config.toml
encoder_shared_expert = false
decoder_qk_norm = false
lr_schedule = "cosine"
Rows from block 7 of the image encoder of a small image captioner, named by matrix and row number. Rows with one number within an expert belong to one neuron, the router's apart. Each number is 500 + 40 x the weight over its row's rms, rounded and kept within 0 to 999. All counts start at 0. Numbers have three digits each.
After each expert's rows are labels from the 100 images, of 14976, where the router gives the expert most weight on average: "strongest on" is what is common among them. Only what is clearly more common there than usual is listed. The data: patchworks of several textures. In brackets: how many of the 100, against the usual share in percent.
# router: router (encoder.blocks.7.mlp.router.weight, 64x256, trained with AdamW), inputs 192-255
# up: expert up (encoder.blocks.7.mlp.up, 64x128x256), inputs 192-255
# down: expert down (encoder.blocks.7.mlp.down, 64x256x128, transposed), outputs 192-255

# expert 59
router.59:504464492582475460436587463521566525430464559508531464436457478494525537443494513451515511465464470538508574449473514517529483492560456575465473450437511516542423420519544470515493450507496499
up.0:494533535480468477547515484479427476444486442508543460512542460472449551517557515494476517442526474441479466508510442509470469499523461545510484548516565458511448573529504449483556566525495431
down.0:481450551498463461495521521571531531436537566515535516496477477476459457534497497462456479440465404520547489487517488472516433563467583566457511464525487530492529432494490469483575544450487494
up.1:541531448580441542501475584500536473508499440510479461524522522512517456497528512464541492520487462443478497464516505483486484471561433500480537543500570459484509489504603460535463413484467484
down.1:556501481516486413577558399514593496553497477502451522589537544487484571504493504493495512429551549521541521584524473461427535473504481447537448485461417522508527531446485509511504528547512489
up.2:490518545495566522446503553505492549534465521601496490522392493525444491493477471526489490526501503530507490548514515527484538484501536529526475516492465432508476502450451482570485535571485492
down.2:476534512461547474533485426502487534559523501431579515506485570457531434473510523481539518471529550475468528544521491516418475563489472433476505540568509535485549528446504519492515522498479525
up.3:422530495493580572529461504577518461461435517542478528499508475463509442573528521496542523507577483505508509484518452508519467443530514558522485527454468510501564558493516509461584502556516512
down.3:541455427513442560495534458505559432515503525470517511521507488548489523389424530524484503472426470546460468451498546518495519514484544483534548596497489488576509486483494476457522458455458565
up.4:492521575473540434549507507585585505379505470531536510487469459474542488501558503485490536505540493508480536461513495538478503503510475471442512382485466424485474478485482482550449507485567532
down.4:562537491516456503445536438468572500582484512491496560569486574508490507467484474509555534516510496540498502531409538500518498499452561503512507533461469519495540584531510456490482496500476461
strongest on: patches: two (85 vs 24.9); rings (71 vs 10.8); centre pattern: rings (42 vs 2.9); spiral (37 vs 10.9)

# expert 37
router.37:516449509519458480508471532539546498454458462444464476482531543467467521543511561473498523478485519419441431496411559562466492554510488519516507489518489526500564474488495449563606485472545495
up.0:510482520515491530543478511465530509615464471511556454589562530459498531455513477467434542549563505563539529502486457540458515470507461476501489510554546463516466502414505488498511514543456542
down.0:481581430523462449511533544489486482536562570520505412533482447538485520443464502439515511502511419503567515576484549548464518441503487509482539455467529590550526507456547578506550538550489480
up.1:472449534513462541583476528498434497491500470496469489484501566517487478507470483512484521521452445538533504553465562500415564498557530521586531544550494496451596531472503543577514541533493537
down.1:517505421509564554481521426509507480490584482449517461534530400515580446478490488532506464531490488543446474486496493547557443524486526474484541494535482498521523509511518510436499431461536449
up.2:477480507496456501493456531455418483454567479529526501529522548503498460475401522536513572484488512484526457500424502536485481473490447519486465468559486483537486513411532457488508501547525536
down.2:494447526559488448557516515475537542498444515532492446404488490482546492453493518504495450493477511523472459473475518467485548488556466496545469457535549497526484508524432447560500524437500599
up.3:506553410455450546538431503480453528581403524498495472433487484452474459484523499492587465498467490492433476482440480498495499482508484481554501536603458508440518457535490535490497463459443446
down.3:494495462500490511512521492514486562567510537445498497497529472510540486498581514547479496513454545516558466483462492560476450529464407515486479441466506544483485541460504521487487528517464404
up.4:521506457512498495556500499479429525506494525469490452476505499454465529589476528433462442531491501530564476571394505477488501485470534449513482560521582490474527487472461538501547479457492486
down.4:459494480491558516505492482552487451452460456533494567590520484499486500513473441469502518483542526476464562474463474465509508567498503435445460432452521411544503557485523492486533495496561528
strongest on: striped (94 vs 10.8); patches: two (67 vs 24.9); centre pattern: striped (58 vs 3)

# expert 29
router.29:535454446480566486432511459505499505534538518474489498379504443532434523515492576488579503509544522515490552517417452478454411444520560464466440481509451503474542527489474534428519481516467472
up.0:483476504534463426572443555520493461390554451458501449525495483490559410429562481530474547440497480543492463398530503515451559486450548508465509492477492476497491522454505461558556491482539565
down.0:500450552492525509548505467424459454520375522484536438543497530517561519489529518495546446503594544508483555486521500531507447564555422472478521479504465481405470460498525525497465455497475438
up.1:469497535455466513535493525488525478503478519445509543506527512527500518413517487498484468550470462565491487490500561480528494455470478578501529470491548461423474490487469495529554457442436524
down.1:464547549565443498554498512544447520421527493467494567450523466459573487457433483521482550458465448537552491492522469455494505586546466540460562523465517489465476419510515469474502543471569534
up.2:536430483518455479485462473522486525517464553474485463512515567512444550477548515464497478497528586522598504545475525523492495514522531542495459505508542560515407424564505525469520484499499457
down.2:575526496498550576439442528486486493546476512569564529474528535534525493445483445522488613540545427582515537511520556456440503552550447535515463641511472467488439543470460507543490547459476468
up.3:577500506482535463501402473496537439480494532512400575457492498503524464507562500583488508559510516505518448557492516495565518562513565500541466484429511514513460551572422435509480539470443477
down.3:531512468502510508514484562476477536496518468480503399496523472529500581515510482523547474498442549532423600528461545536442449520453472519532428529556487470512525439528494475535487487519465545
up.4:537540548491484554474471481541455528492495547556629571559494517480459481469468391474447456551510511447509552579460553464501526458470507472470541569536536477473508399460488494454500470457543483
down.4:497463474497477586526448498516530491466448572479469499395550516461483515524496531497500489488520513553455592531475489475532561464536524527534444465474422557423488435467469478520527513503488477
strongest on: looped (99 vs 11); centre pattern: looped (40 vs 3.2)

# expert 21
router.21:461426573565539443470535483509582464496534467540438574479481505539493476458479482501491539441531469507497459506530511481495421468518527555444466511445521524552527467570475507453583514522489525
up.0:547474508520529481426438491437463439560509448417483505473518500484523450493429577534550557441453450570524509468545420494488547463470523544548488486531511472503460615517475603499625459538521571
down.0:432463533511428538531507520474459579473432459486473549486492411521543487495520450435397544510518563406511468529502492494554548464559504461540471492463499464419552524543481537515453509481539462
up.1:515434558530504490436494425438519496568524469540431551475500512519555494455532507511412489471513483499469441524514481417535536512532495540448500487523487576513495541522467477515529460513439502
down.1:447423528477480527528521521526541468516527543528516496555534514556479472487547492472485477511464503542551424514483509528482509488481474506505496559537511477479492498478506562486487543452488458
up.2:544502433500452519428546575508541571540495507512494465426468548474548502471486573531504543574510516559603477551487454520490471504495505516572556472600469475485489519529455458478391408458491541
down.2:500489465551478547432399469454503516508575567532523576600482500488551422536546442480499457473560475448498467475552517544562592536431522504510462495547468523524501544463483506567550551438402473
up.3:471476506505444508463496488458497409561503492480506496590483552519506522529483517571548496497557511440492503513476428434529437489524493517466479540501531532513521516451588518489485447538517507
down.3:541489431481538492444455481560557463505465523578514489438502474429497464494492505525559547531535531377457483543502517567543506472473538440525514455545558546532474480518492572475524447562397437
up.4:512489547577537526391462434506512496439521545513455536570486474550473443501548506566490543535456515544525486463486470457499520484477520455493497467502442496484562453483560539515478484403504434
down.4:477487517477503407433501554424428511478543534512504526544510520473499519495529482502474439432428520515533485485474496473559493574492463474566529518542523438495491551466507510530469537540518528
strongest on: triangles (99 vs 10.8); patches: two (55 vs 24.9); centre pattern: triangles (54 vs 3.2)

# expert 34
router.34:477517512557452438535540471529495480492500457501560492484499445509487499508495455477416527485546500445492489532486485537568517433510514502502457442471507498520532442418479476453533484526496450
up.0:489440601500511497507594472509543448539536428535455466530537474475550460459501486467546494468596522437502544524491461505493515461535542486501574510543507502504483563494576583473536445440458462
down.0:518485498506539527503455510494474474523469523587533517445517487536553545525510445468485516536477459551560568480539502527508484481421490532508503387512459497504473436527529510565554509573448467
up.1:574470487462544524444470400534547492507485544548626556530525533451504546528494501500490536485474524511488508549533565553480517458470550470472498452459491450535565475473488491541452522552508555
down.1:437572419470479472465450524551509527485465522516549476444487453466516532515445467515575458484470473488508524572521547497501499564576476542530500486556453529467499621459494493442521510555458514
up.2:537525511488523519540486528528430460506478486501472461477465486502564555569525506485519524544454478427533511491570522476542508470489572528548467388452604508562493480486464454527530464538528528
down.2:523470459468458480481532576469426511473487533537544534498534540491515456513520413492556484490518471536488526531483500557514545521519373464535476478483444563388466559522501526585551567512536437
up.3:527486531513508519510478563459487400483485481512413510520486512449521384485535431525404488524439504465468505477544508509551543518444509546549531529455491452488505485439584519508503513549555469
down.3:489513482509468513497547536408417467481508552448463509468503495441444562477469522520588500505587507534509591520499503481464467480441500452534482449514488442593489600516555441540459449544470528
up.4:494493506533469533517568513503524499496481523473513487475587562472523556547537425461498489508530516455491539440538497461426505558464573437571497507545541427485506446462472517462525416502530561
down.4:477543528483426452509511490553507504509539498556505513471498452523513510525502515480425574430456522532516469512476532519550482452462582428432507397504520531516503473518522538428546397471561519
strongest on: rays (100 vs 10.8); patches: two (94 vs 24.9); centre pattern: rays (71 vs 3.1)

# expert 60
router.60:449513501506495521522500506491494437502483500527499539483483468532501462438505461526433492427465543513565486473555496543519503518495448489499512495508529580475514529581470540540526507503526582
up.0:511544523513500504431628460546493519490516471559485448547508500522471504477456439499521517534586566471470526451517511551496501528467477553460489510527399540581516515541412501452447478520472512
down.0:468487506526447517545487529493512455433433525506540536523561443577546555554471583559449481484519587438470481538521562507537444493537504408496542512542467503513514478520501540510543482518449525
up.1:443419517552469494487493569528573539527470491453430508397522508556479479538505433496497519462524558494430467505496549497463490511427507528508450466463527533481547516487516561485571541513502521
down.1:491561506477590481503517529500475501513505528533469504442491532487553520501531486556485482440506494499501488520515445550494561548513512559508522515514496505494515517529511485516500436541496449
up.2:456544532512486564495547503485553508427518549491485490454482456483513516542484545488499578560505503486483495368474560534496508465442559434483443512490507499539526413518496548502490535465546526
down.2:491502533490545488526437538454447500512511429490477508515518476500482429548533503491501428549529487518427474444456465527468518524530472530567504466421472544485422535441485468524566546522527562
up.3:490484551489457607491492522460568575499516479509464454500517494496427457413541507520497527548475463490499495483501557550478443401481441529489554469401558525524557466577482547471553537472460476
down.3:559514510556501491516538424456504457469491518538485576497468514484495526487523590560485532524501494470416466518470512475536571512512507413535489537524497504548485522513496469387473505533551497
up.4:477549515536474517468474493537443490527473457457570557514547529462540430463443473415492509498493480457444451605487456493522493417500431540604505511507548476464489532523539541492521460512520548
down.4:523507517428487479538505519507495536475507517460450519445506418476546572535526512624553511579491471479513551468456527416421582516502507470509509481541505468497494493462451517454469462582474445
strongest on: triangles (92 vs 10.8); patches: two (77 vs 24.9); centre pattern: triangles (57 vs 3.2)

# expert 32
router.32:500504561531563499469484582485533563476518501478436571519512547537484478457490430484452524540498488510486495555519507540525433585538540459545531467523522510534485514493471493554525552488501544
up.0:499522469415511493510463481454510485395481471557533598566551455522485502502470521543520544540473468470463466461473501429435520483463458509514455546515432579543437508464522503515499475550535480
down.0:483557554542545527491522471520449484537510543537481550536455472486537560508477503486480533508545514487479536530489527489541509505531483523470515508478487454496528519503454452544468466465500504
up.1:567508597478465565505456485524494509511473464495537414497476581444563525487479525491463555498427459487436495566459534501445521509552447455441497454482526499497445504490503494509454471408526518
down.1:475563505476493473476541458509511514557515505515505514554500409524481518532541508482540483423545509508568490477429479437518444504432581518521491561506430443517533498554548429555541464519487442
up.2:469494550443522466535479517473474515431557552496482522462481481467468467524485531442537461512442551457489467573489502566552501460477514543491475564532512463524511567462536540524530534574496502
down.2:514524468551535515491612504546545522452461495459510514562574504526484521474467510544497540516527493494497556510517479543490481567514544482462435527530455492526503436491460473482490556466555440
up.3:493525481503407549531515498544544481477526448477483477523416499520512524504538521483518447504515557548529457495475514463519453481446567537568483476485481503557553450491460510516508476507472470
down.3:529497491484489521518522450500525383505467510441547473487508494527462509570498471475452544450500486520448493548575474462517546392490469430528523492528490464451487484596502480504513530550513494
up.4:529512574505446497510483468514455450512483548452514510547549449551543496552538357526412475481502534446507551463438474507504506518475498542471458474447460449459508458499506504453557444502518488
down.4:533524432436538435457485488478467404512544531556534455559482476477469548493429577566556450437460553505530506510506468488483525566499500494461573466530522488504569461558471516516459525503457523
strongest on: checkered (100 vs 10.9); patches: two (60 vs 24.9); centre pattern: checkered (55 vs 3.1)

# expert 46
router.46:462491448457483564523439499516425516486457463530551489495497507530541574531445423549481529482428554495505460455531540458491546490485441444459518460520468552518517558555528536519405582511492452
up.0:535580488464512526469471563511474561495523531453558565472514422425458485443486556466464567538512572493456579504477432457516460483482497503524518494454554483496459491503456445498523548451541483
down.0:528443523585474508460521523446464547504504432508439494554478481403521484570469480516477481566559512472486508499456502534557545533473523479428470461558496519420526557479495510493454442506471431
up.1:494463566459500545444542549497485471516490488481484549467485458424472530528497488518522492563464438551490513576507491502444438441542549460515490494506501515471396515499479545570527506489470468
down.1:572530517380482448527513500509417477524515491463510460544503532565525524492456519428464563443508511487454510535514529480502497531477471493487547512490529483477539416508535514551498497489488444
up.2:515521527513513481585516512495463514435528500498449497490565538518430453497530528450435448440491505438450490503575520545473455598550454495467468426564514526488487514521559486514525506570485514
down.2:474481541536498518488447515470462456461521575498431544520485558549505470462486466427427600469513485529472590439477463423521541449456489554480478566529541567501485438454483528477557506518494555
up.3:511528493440522459541511440580503486460587425525481551508511467495485590525415531572491494482490478486426499521515489498490509487481488505492506551472484434512533539459470449498511518502437553
down.3:471468467411584501475488501506503475484410534422498487506519453511497512466518449456458533528473484562443531548433570514576502576498557478520501455459373526454555499478501481502534497528514468
up.4:506527519551525419548480489457471455438459527449538496613468556479507535486514539472497540460484487531466463571455567523512505544473565590509459458496527457434530443433468485493473512556529489
down.4:495491484434517537498544477462516551542493469504504533491523487546443534474524493517524531475462480511567442543546468429465491508500498567438491457434499506456473519447515491533476540486453556
strongest on: patches: two (63 vs 24.9); bubbly (31 vs 10.6); veined (31 vs 10.7)